python train.py --hop_length=160 --encoder_conv_stem=false --fusion_encoder_fused_qkv=false --optimizer="normuon" --orthogonalizer="newton_schulz_5"
Rows from block 2 of the fusion encoder of a small audio-text matching model, named by matrix and row number. Rows with one number belong to one neuron. Each number is 128 + 24 x the weight over its row's rms, rounded and kept within 0 to 255. All counts start at 0. Numbers have three digits each.
After each neuron's rows are labels from the 100 texts, of 14976, where the neuron reaches its highest value: "fires on" is the input token at the peak. Only what is clearly more common there than usual is listed. The data: struck, bounced, scraped and rolled objects made by modal synthesis.
# fc1: MLP up (fusion_encoder.blocks.2.mlp.fc1.weight, 768x256), inputs 0-85
# fc2: MLP down (fusion_encoder.blocks.2.mlp.fc2.weight, 256x768, transposed), outputs 0-85

fc1.613:149143179150132141120097123152110128141176180097077154126138125135122127166102126125123117136133131141123138144110180154106136122098156126115132121081158139148116129129116125160138122128125140127117109103129125087120153127142137149162128140122088123099126145
fc2.613:129131130135133161114085117166132122134140108128120141121136128118096112155107173139099103105147151123133060125158096166158139130104124130121127134101149110135122140084138149138108112116108114129109154111161120137070177107180143136114109125135112095114157099
fires on: "i"

fc1.411:147092117132123150153145154123126094090135113103097153155080116160171140154136130101100136104135136122118085091098139143134126092098119155106136121128129149105134128166157107089132096124129147130124118106101145155097063132145109142149085142164139090155152096
fc2.411:116120136124091128125174112154121126143167182161125098117123145157064096137114113094129183145120125157138169165121128183109145128146158164171115153140163130120128166108110167128136087130136083152070126150138138103156148129134112124129147114101131134112119116
fires on: "g"

fc1.733:128123100120127110111086128143170154133083123115109139082134144122124160151107120121145089083087096153141138126092117114147139156140110119092120119144165137164113144060151090152119076121113146108131146112126154102110138095137138088168128088106129181126164134
fc2.733:164099118099108154149150112174130175153145133114144159157080123141151154144133139166157099120098171093134123147120133074172096081134123141127080144100171130129132139098141135120132121101116141159117110110131123160168139107111156105138091107133101114142127159
fires on: "<end>"

fc1.100:144144155098136100146131124120145097081151102102125132118098144153121115128130096111114136095124135134129162146121137117096145135141156115140102124090083164156151144112129095090119091120151175125144124104139192122203157150150133141092076133121103099095132150
fc2.100:162081131100158075162136159094146117158125107126154115117137097126155129111148156147154107140129128134171145144102113105134125159111114148154113137130104145126151136114125119139123104101113150137121083117100121168132185105086121110109137120119171178128098169
fires on: "<end>"

fc1.214:131140116167142137108111153143141145132172153106114138117088145125116180108109169152123159110137122128157079094137098156122100123142142162151100142093174130147129069107104140118114121157122109123094141135128098083124159148153154127167096142132157120152158102
fc2.214:107090143139091136112151109125151127107118144142152173152159141130124123142123126141148119117132120112171115113133092099126087140120117149133089112115113112111157104113127110148132076047098136156136125145146111110135140133122127131151082153155098126129117077
fires on: "i"

fc1.202:143103112149125132129112121115118094123118106111106156179125118170167163157138150108094148101149126100169087066182116105088150112110109153137139114128123122135153139170126128100137104096112138139120110140158109124091093152168153151134097169164109131130180090
fc2.202:139120180105083133132130131123149133152157153168121108109115148158083108130112107144170132140114114112109127087127174135114122162122118137149109172112135153117120132128134099134154072152165140082101147123179082132152123137143112139131094123148188127112127107
fires on: "w"

fc1.588:146124183127161099120127158148127136122139155151125125132137121173115144132132147125113139136121148133113200139109149123146126122096153129129118153086143162142105150103105142116132130132153158108122095128145116076161135129082136161105174097141059156110100148
fc2.588:159133123091076139121100158102136083153156132111112141097132115140134133107119137129172162128128170153113123118130121132117146134114114120121137176087116106154127083132130156133166105115106111146122119122115128114101145166125132161130143106150125120121165096
fires on: "f"

fc1.372:161112088112051180159111135142115108091101111096146171173144112154154102122097134104140156114167106128085102100077139101162140141137102115125112122144136145104140103159116156104131076116160131137105110111122145140107117153121143162152112129119109139131137120
fc2.372:172134144157163108119180111099143109144169179127159112140111130132136100137114094127132134132139139141126138126139160158125187133120170133099128152151120138127111123114153114118115168105107126130137115090138141141189115098137151139163161108101126130173102065
fires on: "g"

fc1.333:117142154137129108168108102139162153131097149156139135163153157104108099101099099147121119136114135122117157161109108186120138151150120133113142143149161118165100094142114159174125135154118146107138172102157131141129099110060145131130111146132105090154107124
fc2.333:091159118110131089101163134128143139084091146113120117173138118153129120129101140118097100155110127123114116136122121133131140119174098100100158144067147134145122122159127100130126138129135129107137146147114131111117124118082135127152172117122162126150097086
fires on: "r"

fc1.251:108157072136164153136138089167122127121131111133115118159136105135121145105143081104088159169142127092131117160097129124106139116120110101155119140128172136129155135122122110187104189132151096083152123148122099129119132090163149125117153077187122130153125129
fc2.251:162087062145135120141110147114140127134147144155105136085163149127121137134086165112174127126134136131157104105127155115097129127131102141096132160143132117148120110187102141120158148119116132119176104124114167087093090148154159122096135157127151130152153132
fires on: "u"

fc1.597:142082179136144135123084122125132148143167108138165122158122150110106095137102111167139145138131115134123169155112171096124151116123152154107130061077145131147123131081139117104136100118153119121142085084118137144181137153151114155168165118129120131144116096
fc2.597:152118156124138102084133116137092144119122189130105129082156126146116149175160113139111155114124115091140132133135125106130123130123138128118121144085115106081159139186134113152109108201132184132105124133138115134081095138122154142147121111148123132148091090
fires on: "n"; "o"

fc1.747:108112136156159167145123157138113126142166118155111116140104146146142124152098188116138108097115146108173152112121127164106111089124143134156132126170158107156181120179129175150150107113101129132083140105105130114128123152114093129090145105147132170144145094
fc2.747:148124160114114100137111130079112170113192136114121142105124082109101110157113135105149089138117098088077143118105112115129122093108106091127098173109145134131144155131114107118141116152136123148121141115143117107130131129140101115114102108123128127154144139
fires on: "w"

fc1.729:146140080147083129166107087124136135103119103132115099113126110140106143106105112101099180117087135125139086081138110115130129136168113129087158145123138079113167149099168109131106129151106118121168139151125119125097135107125109142118097148102143129147130125
fc2.729:135131184114130155100105117086125158145134088107130070097103120147081109136148143156107171106125165142133165145115154138117103119126160125138126133123103123124111116171151137120110113143119131134095163153139080125095139114133063130155156180146149140151127148
fires on: "d"

fc1.313:112101161140136152120096141111134101154172113105137151101092117132105149151085166132124116116116169086136147093137095115159145145114159149093124144076139102159130128085166184101124115145117156126163098143143126104116155117133125126121130133149105119109113122
fc2.313:120133110096121127167158118188084102131105126132130165102157111162120155113084147079116131128130113182111128098146177105141131093140115115157118142126113136140151113135102152176086094123103093121101124153088132144107198138140109128117172127160139143054186127
fires on: "f"

fc1.46:124098119087101140123134121125132146134132131155155144109146122149114104120097113088166131089167119130102116111122136169145137089134080134112100119120155145148176123158145160171126114147129135140153168140188130128119151122156135167129131142142109133107093162
fc2.46:098124127122136153111134121120139135142108125139134135115144147124125167073152103177141130132087142149107124123163132111116088115144146127129153093118144140137104141112123150148156143116176149106134164120129135092171146102154111101157096168120051096130106141
fires on: "w"

fc1.665:107140115099163140123122096128104140128134149145104148139119103080136167101126125100107174106167130086144124133117171142075177113145127102127133156108129130162142171121092125146129165152124124052172082144124102101139133101157132130140157118154146130138126170
fc2.665:135093081139158149128139152109149130087126159128138096050180118155135132171122158137142121105139142089130127095143106096136141169148135126150107145151162119106139117133125144117135153145133130101137128131139105092096134089152100132131163140139136097104143125
fires on: "u"

fc1.9:129157102108099110117123124131144119136137115117144122145116147109135138107171149159111094131139128112108112131104129155132133149140070132132134141129133143131118110116096094094145120164104097100157140110110138136127139141124128106138081144091156103138071132
fc2.9:114136157136101117150108126166140123103124086108134149138146141102114158101145145116135129170125117100111131155096112092143126096129076071138097114127144099087095145095132139122102103136124088164150137138105081132134148132136117157138096162124166168129117154
fires on: "<end>"

fc1.62:091164079130123146138142151129142120133165117114130107101126111144135121137135122106145156088086129102113186147116120185147120141123135080152124142141133112127152115136119151103157102150126154160112104157124149145123124171153129192120148116138147145199143167
fc2.62:113107121113127144098100144139115121157118100133132103100089117151114146127121147127163102092150142102117069093112138139156159139113102118112133150099148153148120144086125153134141107101130111116131152065112095109154137136125107101126109157128163127167104109
fires on: "w"

fc1.469:072144115157141134107145098174134152115110089145122138083126095125099123146162138127155108127134108121145137129140117149169134101135107160096156121136177159128176122113127144177119136130137154165205141116128152141130159095124142118127152115134134147148118127
fc2.469:109117137156158151105105179133163133114109155153124114150094173097165098155136153082098151091138125103148113095143144150162130161131160123121141108121115138153084103144137100102151129140150153127131053172134123114126150149123128127109131081130106080111130132
fires on: "l"

fc1.453:138118149104167111138105127136134113086152105127169148105134139123123135130145123128165117099117120119127141113132150159102116141118098102118126104097124131141131111150164146117086166178149168130182121138152114173128107092140134112146125162105127149105102141
fc2.453:107149151100181127134105099129108087128093138124103087146129120159177149123126126185146138134118163114126118149125118144126150118149130151121112149151109134153122117099128133117126084091133120169142077105150187136133110163141141093136143125151109142140112127
fires on: "l"

fc1.136:081118123114130106144160158121105125114115149148125118138140139124147119105111166130105084150137159086185163146146150116138142127141113081118086150128136122113124116165114148101159160103111145074142095112113153088124139145117110165114107100131128183089122174
fc2.136:134107135106162131141132099134136088130166176070120121141117130187135133160144130101155115135137107144144119123127090135116099116122141141117126141106171170127128139118168151118103095121106131093124121100115102125129113107140121099150164154107102167183118139
fires on: "m"

fc1.522:091113139145118139128184110088144140148084168125122122121139101123153114141154134099135087115102124110118134125122128134134097113135132155156137101126106142092144147163112124116119120080104125092128081123100114140146108105104095098133152140105117130103120131
fc2.522:099103089101132123157145127189117137113117167137111118123136113141112109140126128114174164137109133081099165130151107167133108108061134137123147133159099122080109109146123098200107115148118144109112157096151079148125124125146093136160154170145132158100119116
fires on: "t"

fc1.389:152141136158114116121124136134125132102130110132102156137131108163159111126157098183131161104117115146130092128104171130098088122136079077119112106117147146154098117145134104153090146158145091083114128167181098136209132138142134144154145193136109123128092139
fc2.389:107120116134167105162111099124138156120142124132144118157165134092151144142130141113087130161162109133163126114131092101106124115146123119159159136149083131115109135150104102085118131138185151116125115169098156159100107189139133121121113132117166091148170138
fires on: "f"

fc1.509:112095133147145139152170142126083107124144142100102136119083103122118118157109196083100139122083129108139145104126119119118149103105158146116135136124118144108161162148171150101147104079130115173113088118046143157104156143136148154115125134134104122167161125
fc2.509:095171161099096157149116112128136121138160124151132108098151118119099133141095147131107130131126129113097114162153143134166119113093162107129113186103172137120122118160144168130133148145146160167084110134140083130096113107140100134105128132106096122125128118
fires on: "g"

fc1.105:140110092107134139132133162161156095140134093101117117162131143125127094167127116154130099118133139149119149110106155130114147118101166126111131102182126159151119114152141130129152123147104140082138136150197134155164120138095149132171159130118171116181122085
fc2.105:184097172129139114091150106101149146140124076104127161141128160130122112203139138108129085149125105134119160080147150129149136117076149106117113094154103141133163212113088108134137137120098126090093119138105126136114145165121151121052156123111123126119114152
fires on: "a"

fc1.283:123140130153149139100109142144107137152113078182118128127084125093128155140146120106104146106128106125151131130176150139126137135138080161116118102129142110115126110094102162100075124118109171113188155122143111137132139119137150127150128119126165104097122127
fc2.283:119129142120148099155134104161139126128108111188116130101138124181098138090113102130134161124093148133090107129148154139137107147105178134093138120135105120146139105097119104119159092135141135111128160119117120163179170144135094136109094132116112102134137119
fires on: "l"

fc1.115:111168101117076101111124108127155115121100153130130115080132129114139115142107134123141126102110123149106090126114128075140128151143102118163138097108139129108091136120141076102099100110136094144105115113137131132159128111134140108169116145101144152113139124
fc2.115:116103102099104068120154115126166138140111132143177113139148106145160134151179168127162092120096086136110121116104128083149124091141152127125168096106112140118086154104112111108099083142111096109183118099130156103142153126071130114190142091130142155102142133
fires on: "<end>"

fc1.149:130156100090127149131163129111120107114099183113136119081146118122144110127148140127143142155130125067147137186160132118109167133148149137121120093165129132124161140138137129128107127193107115102163138148172117105128121083170152102170138098143109160163123153
fc2.149:123173113144159146147132140172111137119096121145142162112137096111150105129149175078097151108150199107092092143111162105105133137142073145115152133152117105085149123101122126084108167092106093134170102082156128137067118107156134097133137126122114171125142171
fires on: "q"

fc1.153:142151156184113153125120111125154123181187131100070151152129104104145113171111141153122122109114130141158083140138152137098131131156141116139152128095164094122130124126099101154135151139094114118106120130143091120083136100126148121137118151118154094131161127
fc2.153:116152140139147145063125160153134134150104129139097170190113102153126149127132133121103098115136134085145051091148102163169109118088152152118154140121115161143155160106123058151156143104118150116119140100119129126113133171104127118141148170134114144164128083
fires on: "i"

fc1.697:090105134129145094087134101166110135130101105126118151093146121094137110146128125139103085137169137104152149147144168099145149151151111147129126094153144147101146129129147134136129153089135163070147135145152113154138150102114158097177160113164146154115127182
fc2.697:112097110131152131188160113154135163120131140120143148131153099159113155133122096129114109123115122142162145165123112128071116133112109106182107113185109136144098096106103153134127150137143123116138120166163144124152127089167120134154129109119070149100167134
fires on: "q"

fc1.698:134166175078088178135103118108127085150120151105143128101112166142138102141140082150115107106152115113094128085125130138107149154074116133169127123133109123116176131142091142111134121125123109159159142106165151127112135114135100109110099125100136094159086106
fc2.698:138163141179130111123147157152131110139154100085160136121082113069105145080143149120130137082135163131113141130093156113128146098133139149106131131059124134121151139123144175088144085118139118124112119102106163126152139098121114143129118107105165118128136127
fires on: "<end>"

fc1.110:152132126153131128166108124138131099153148124151124142096099139139112075144166147140157155098108111122147145107125123112135156148125120111082101134142103146126172120115137141134094130113110170161141116110148132125123106126151127121112145150112099098110096155
fc2.110:103133113112084144108153104089101101138147110106123136101115107124120130121104063132151115156144153154102112142145124108125088114127124155162147131122166177161139167130133103070114147146173155110159134125148080121135128133150129149092088163149138178135131147
fires on: "m"

fc1.592:093111092109130141113152087142118147147116157167154152147105066158124162121171117123193129116087134106103114123163121131155126132122115174184147108169148147087138101120111138117162102151159186118158172107088122144141141130098137114163161141106137069140124167
fc2.592:142111161128121133157112111138101097136101134129095122077115133184091112112139130116144163128152096122121093129165091127149112074150145164119139165128122157145090133148167175136133132096156143145127158109121183108132130136176130100136140114182088140115122168
fires on: "w"

fc1.119:099169088126156158139119105142110159098129147143097121105166118142132164091113104102114176132151124083129107146117100116085176129141103093180149126130156123154158162137108097158114175171123100096179119146121076130111133078176114126116142099148126126170131147
fc2.119:155093100136141144165129158151068140101131161131096100057118140153135100146111165135121112138146120105147088089129120059124111144130091139104136147116126129122159084151115170129125194121114124092146100130132127113091099098148132119104162139134149084126141168
fires on: "u"

fc1.672:129090091131112105159136128107159109116110153156128103099115076147106105153130135139146143126110144126093147153158082119142090101131107157170129106096081134127109122152132130116075125132168105111115091131090131152113086132109128133136125159105130140066112116
fc2.672:094093087126138127145137147123130150136111172169127097147103082134109078126149181088174108141129145102084112134077092116137050167133095119149138122120100097106109131120107135131121142117144139154106146098110128135124121148090130122097164112094119111078102154
fires on: "t"

fc1.356:112126124148102092171141129125181104137111141132138101096109095121119117143126122134136149136135134145115111110149107096141107136125092143187172133132147113099120125094096165130103128084140107138108085132097109137104103126126133101144121144098151121132112132
fc2.356:094136123124102104121123140083149096116082124128141093132138100133148111170149134096188130165145127097133114133133099106145116114134169127153143117140110147161127165131124122128119138115112124164140128113107096137123133101080115130117168159134182132135127110
fires on: "t"

fc1.304:135116095094087124093160182178084111141125133110130108147122140142133105160129121091119079136150128137145160117129141112121100153116125125148103109138108122137135095144156118122136152129115165122124165128134103158119170121127146103120145146126182113135124126
fc2.304:173067133123124131089133140171134114161119063128127100125118143130110141175173124151150121107150116155095136131150159119166091108076152135110137107145091105177167154119087166142142087114092101103090122119112123151126122141086134169162136115118121105151158149
fires on: "a"

fc1.679:152162097115125194099146102167107094127099148098137120093144123127116093139137149137090129173140116124122131160140126141145139119162116155109104117123166160106155142092142130129097115159143101135176133171163110119141128061162159100172125096181089132159111137
fc2.679:073116091145149167134146134146097147115127162130119135095148117122130110116144117095114152125120150122135112126083125161071158107159114150066149113162150108104158115141128119082119201127127136084132090131143129095089085095125155152158155132115129160110157154
fires on: "q"

fc1.468:137136109124116129132144172139145121074137167109126137133167169179119126125104127087066118138091101091114160124133106155110161111121153121131083111161141127111164158123122112129138110138150116133150092167130158116109107133188095167101130072131077141126086164
fc2.468:114109109143162163182147132118107141107115167126158130119124152125141174139096145125111110096159106105104108140126168123151104121123099091146130099126117124137145108120113127142112136147121124106121127095166102126143137114123132095159113098132109133136155128
fires on: "q"

fc1.14:128085123132118154133185108131120091129125092096114142153134102167179139142144121102081140105147124120131083069118165132125143092100118154099123130133093139133139136153143117079131099154145124152134127117083157128073071143136094170161088124124141115161132113
fc2.14:098152167103127141125151122120166081139183118092131101128112130099099105124097147132162132154108149140150139140100155152090134141117143129149141129136117155152126127150140163115142113145132127134096141136164129130118152147148101090107155129120121125131127110
fires on: "g"

fc1.397:114134142155140097118174115116162110138117131137110118164124102102126129130113088121144127114154150123142113087170119106139139094114139139133181115106136151134150157063111159154139145099111147158162126138159119175136198129154154106101120114073148113164145112
fc2.397:086136153164109155119131149108136099154155127105132131158133150092154107172148124117168119131105123098129144109133134110143142138113179126137167139173151145146127101110118159103140167069115152182137094118122097125136126124069116115167156125098146103116122130
fires on: "l"

fc1.403:142148143136071123111117124130137140151140173131114155130113111136131136104113120132158112104114137136115056119122143116140128123148120125137163144112184145145145110124124133123141124149151141123122132088145069105094138101152175095175122132105107119136134109
fc2.403:150143134154086131113095112148144125154108119134089187154154110175097128155140112089137119112151102109122126093164130123160133109109132159113164154116169133110126114117117084119139110119091140101114151113149111113134158131131160177169108116143133097117142098
fires on: "n"

fc1.342:139135082107118106124067125176110136134161099145118101104155125131132154166108116153168115118136165122099132158115146131140138132136168158094151159118122139114148104126111107136155091126149151108124117113163130096149127141121138150138126084087142144162134064
fc2.342:168166147135135119149159148083129124169144112094194111179145113137151144145117105086146134169137091112110078102106153164121098142109110063127125167109132095134151112119100118123105122130140123144099140101101161099113164119087145120113163128095135150148132088
fires on: "n"

fc1.632:148151123143103126116079140138114119165164178135128146138104102114106154104150137133117107120116097086139077144125117148132105139168137118111125123134168130139137098125113142132134094155109135099080117093110136107127169098130113112143121126123121117119174114
fc2.632:146141103180120144077119111125125133089131124107077133158118110149104112144137083114123111140124144156117081106176115116151130136113113107118145122074148143125158161128110147137122115086162153143134166138114103135119118154131151154157151122131112137188124085
fires on: "n"

fc1.566:173109118121138127101143184148109106135107130076085107135113121125100107183119116101113151152110124143103173101136154090140112118124137128115140138155125101180114148128118136126149133118147139096110112169158113161161140147156180086120139120129128105141122121
fc2.566:151138128094108143085136171163130146117145084126169139133080177107174156142177167118140079143113143145080111124141153098133133119126156102099113070124143124167143155131099122122150109104132112114127129134137158135101150180095122094133146126128146117186123143
fires on: "a"

fc1.627:094102117121092131130144123113113164132122087122137176116117158168138116156139153113091061124106098099136105148127112151133117124102129094122086095169167128124137132164151109163116154100104120102139149164127130125148128107153086141151136128158152189102122156
fc2.627:110173122095122094141149169094101101164106182103156173111118125113175143069125162122107140061124110114144160120111173141144125110129130134085114107106110127174134129164156137171128132082120130104105117092116134134168147118181139132156111122128086156132127134
fires on: "q"

fc1.535:156118130148169133135136140101065123106108131119127148094125151151180109137130141132133119104053100133107116105143132133138162137146146122163145139144136109109105128108154073111117085071101111100122094141168135134096158158158128156098152158095091142086148100
fc2.535:135166068153135112107127163147102157119111085143141138098101168124122150175150166142131122119108123088124087094100120100154157123124176139173108140142166102138072120088138130137118096108113168113100138138193106139105126122150120127090166129091099134099145130
fires on: "c"

fc1.414:133117121158157125113130154118100135106104152121131143074154163144130122135156144148148125115096102098133091111148134130155186159136174151161144155141169059098113112102164096118146083100101131116133107150196132129111179133139141156088151140090110131075143084
fc2.414:126109080116124085165079149106129122121124121087164165117113116141125082121154115153131086086110153136085113133145144096126125120154187145141114135167135120128106144116166116159094083142132109093128142127155150168163147159149113129122193126120127151099155108
fires on: "c"

fc1.252:110146105137177135152099144096171118128167137113147150136132126110123055127110130157131147126131193126137139139104150118074139138103125133116109095156114147143115087155110146131141098094146120155151087082123117133171063146096109120161145138150105105134123098
fc2.252:137147133134120120147092172134087129146153080139125137108106178151117122147130150132106117124134082112132144137146139153148154139106138122129134124104124109174129140100141113126149130124144121183085119117103092059154135144062145142137124110140157156120149139
fires on: "r"

fc1.80:089130088111107090163135128129153107146096147165137104111124081145123118160133124141167140147130142128080143142128116117112094122134130146182129112107087122107126139138098141097099146098137112120119076146082106143130094140109108123134119155112127135070104153
fc2.80:080104088140135121131127148123157163125059152174160117120114067130131098118152146098160136148103132106083147115125084118138084159150115146136141097119110112085105085124140148146077126146140116127145152123099124153127104116093149128131144147106138131085109135
fires on: "t"

fc1.238:090150148112133118156137143130157147109078174132145136141152136107103132085106124124141116139110109106126163154121116159142153149146151143103143131169149114152115092150146157185129142158115121130128158139157125116129095119057149101116120112133115076148105118
fc2.238:130143127104144089125144161128153142124097136137131160168191128126122137138105131088049157109111129101119099147147120137121133083181128138112152110088153136116121142155122143119098151144133133104130129148119093101137107152105118113136122129132133120107083133
fires on: "r"

fc1.161:172088108057142117086129149139154111120151145147137104122116141095136115177120117114129085149134135130159132103176135061118139134090116125092141097148121093127131105088122103099131082124122145121157178134146157162141107123127154108128122113119180157163147128
fc2.161:094125133176137133100084142147138104146088148120173106145103114159159171138137085132094106136163124167134150092160116120168132122151159099140138119133118133106135200127131107164153105145115120072098129154116171121129157123114135149136123105119120143145077119
fires on: "a"

fc1.307:089120132129117084145166119107164133143101139140140118108114081155103138141146113139145151129155142151098119126143093112127092100143134159183158111131097138134124132117107153098092121104142128135127078128114119162126119124119143122158117169094116111110122124
fc2.307:096105123140131108135134116130136156142103135140172110131123095110146111103136150101149127117145084074121141105150100133178107134164123181169131091134114177117101125100147126126109099100133131109122150100124110120146152109136151100156108140115123106101112112
fires on: "t"

fc1.293:110143123117143143150178137081135103129162126045137139147093117135135114168132147108182120097084156096179127105112133118112143137126172141119170156128105128126138136144119134123131105138081140168118113106086153160125115164081120145102122129104106146174137131
fc2.293:152126168150105132127130088142078115147119149130110105144150127142152121112090121071131119109137104102121113112171109154132154124122130086164174127110099140129154130131135118154113111109143148083133117146106129167117169096116090103139129136152141117147165133
fires on: "w"

fc1.237:128125126082126110093122106137118138108128109143109120168102141110119137129119115109133131108158120148176118131133175101096111119130098105076117121120153083138103114156109135151086168115134127087136107142128143156137132121136136153111104097182153146133147123
fc2.237:096124115149142117195116106110113127136142114101123092108088131174148120096080137183106114148115143107125134113102110146092095155154114122123120111162097098131150160127083114121179117130130120106146123147155071138128158114149072110118149129113147148131167141
fires on: "m"

fc1.460:103148124164144115131116134130112149090142129107103169109150128135167137114163144139146106096141068115138133153143151148152132152127169101184100115091160119139078101128163107108133116129118207148115118121167093135103149093142120128148126159109090173109162124
fc2.460:156086126120172121094155160118124151105186121125124135098118122150110126187098124130137157133144115113121085096135102118134143115091110122149145134114116086134132129108115101173132113137121147145115123145138161114073166165136154102082137140136117112111101084
fires on: "c"

fc1.222:086133086114141086148098143110139108115109119191108089107132144124149099164127123147150116139117153115105131156127122131146118137134146164085099116124085130109112133110108114131113112113144167112110097065116168145156101112092123154109133108061126161116147093
fc2.222:173113146142109140160103124140153120129141110175091088157108087137127115159156129106106101122109138075072122095120102117134118120078118112168157129158128151132147135149170111147111116132178091157112139122112102123103104095105123131073163093132136123077151108
fires on: "t"

fc1.49:122118138142137127175169126123163137110112166176125114165149119147134104120145089089119156128140175152124165147161113130131154121118152142130163138149164146124137169121096123130129114120127158122146134086131107116138132098116193153098197109116087108128124131
fc2.49:132140131117080088119104147114088146138136131113110172164111125157169110089144149149129129159111175162105137125166134141137105160138119135162111132136097127128146152105156124101160160097135100157156168158141135134108128129128055112116136131112086103103127111
fires on: "f"

fc1.71:109147094110159140107129077161106128117120128137118129121117114121113145113126106111138153112163109118171114107133170122054179110138111082102103151126136137151159143143084130122120198128140133073168096156147097109140137125152115148104133123179132132116137142
fc2.71:149106102177147140188102132110068152102092140122131108092139182155156117168087163086076114144114135101146097119141131093111122145125157115101091145147113084129140123081105145085183154104164146108140144134154120098135154101137107121146138124118143136095145157
fires on: "m"

fc1.299:145159144084094142153099140134153134116144145112124126123103179131139120129107102147118106097127103160082167145101147139109132136115113109153112110092109148096151183177111119117124088076115121112128171114132161084165114166110119150134110100105121064131077160
fc2.299:130124136113137114107135133125080159104117107146187138128156164124171087097160154154122150114134123145130124131070119105109117154127112141177097150149109142138167120128161147150131053131113138155140129107125164136083159101130130118154084103139119166132143142
fires on: "<end>"

fc1.279:112139084113081102154126137137144107120113173168117107097145112161116099146144133126149150139129149135097136137115105140107114133139148138167134097108106120084112139131135119091077130108163106130124074126098109153128084142118100111126118158125111139075122161
fc2.279:097090111116129081127103142124131147130079150152160123119123074138140106162166173113173149146108110101077133112128104106137084172145114127138143085115090128106104088130114146145094135146129130135141167109104128113109105119081122113097157148112143112090108157
fires on: "t"

fc1.55:149157072125137192139134096157110114113107152127144094094160127151168097174132126127161123127142141067154122182151123099092178104159123163097129129165128122127169107107115130122135122169135130133180146125195106121161133114125155127133132098132148149131144130
fc2.55:161122080156155127119120105172129113136134127078132142133187112130116108146144121146131160152137200144139121084077110121131147133116131133122126141129135145122143104124159127095119143159140117088137111137160107121102092083119113166135161086118118142137154148
fires on: "q"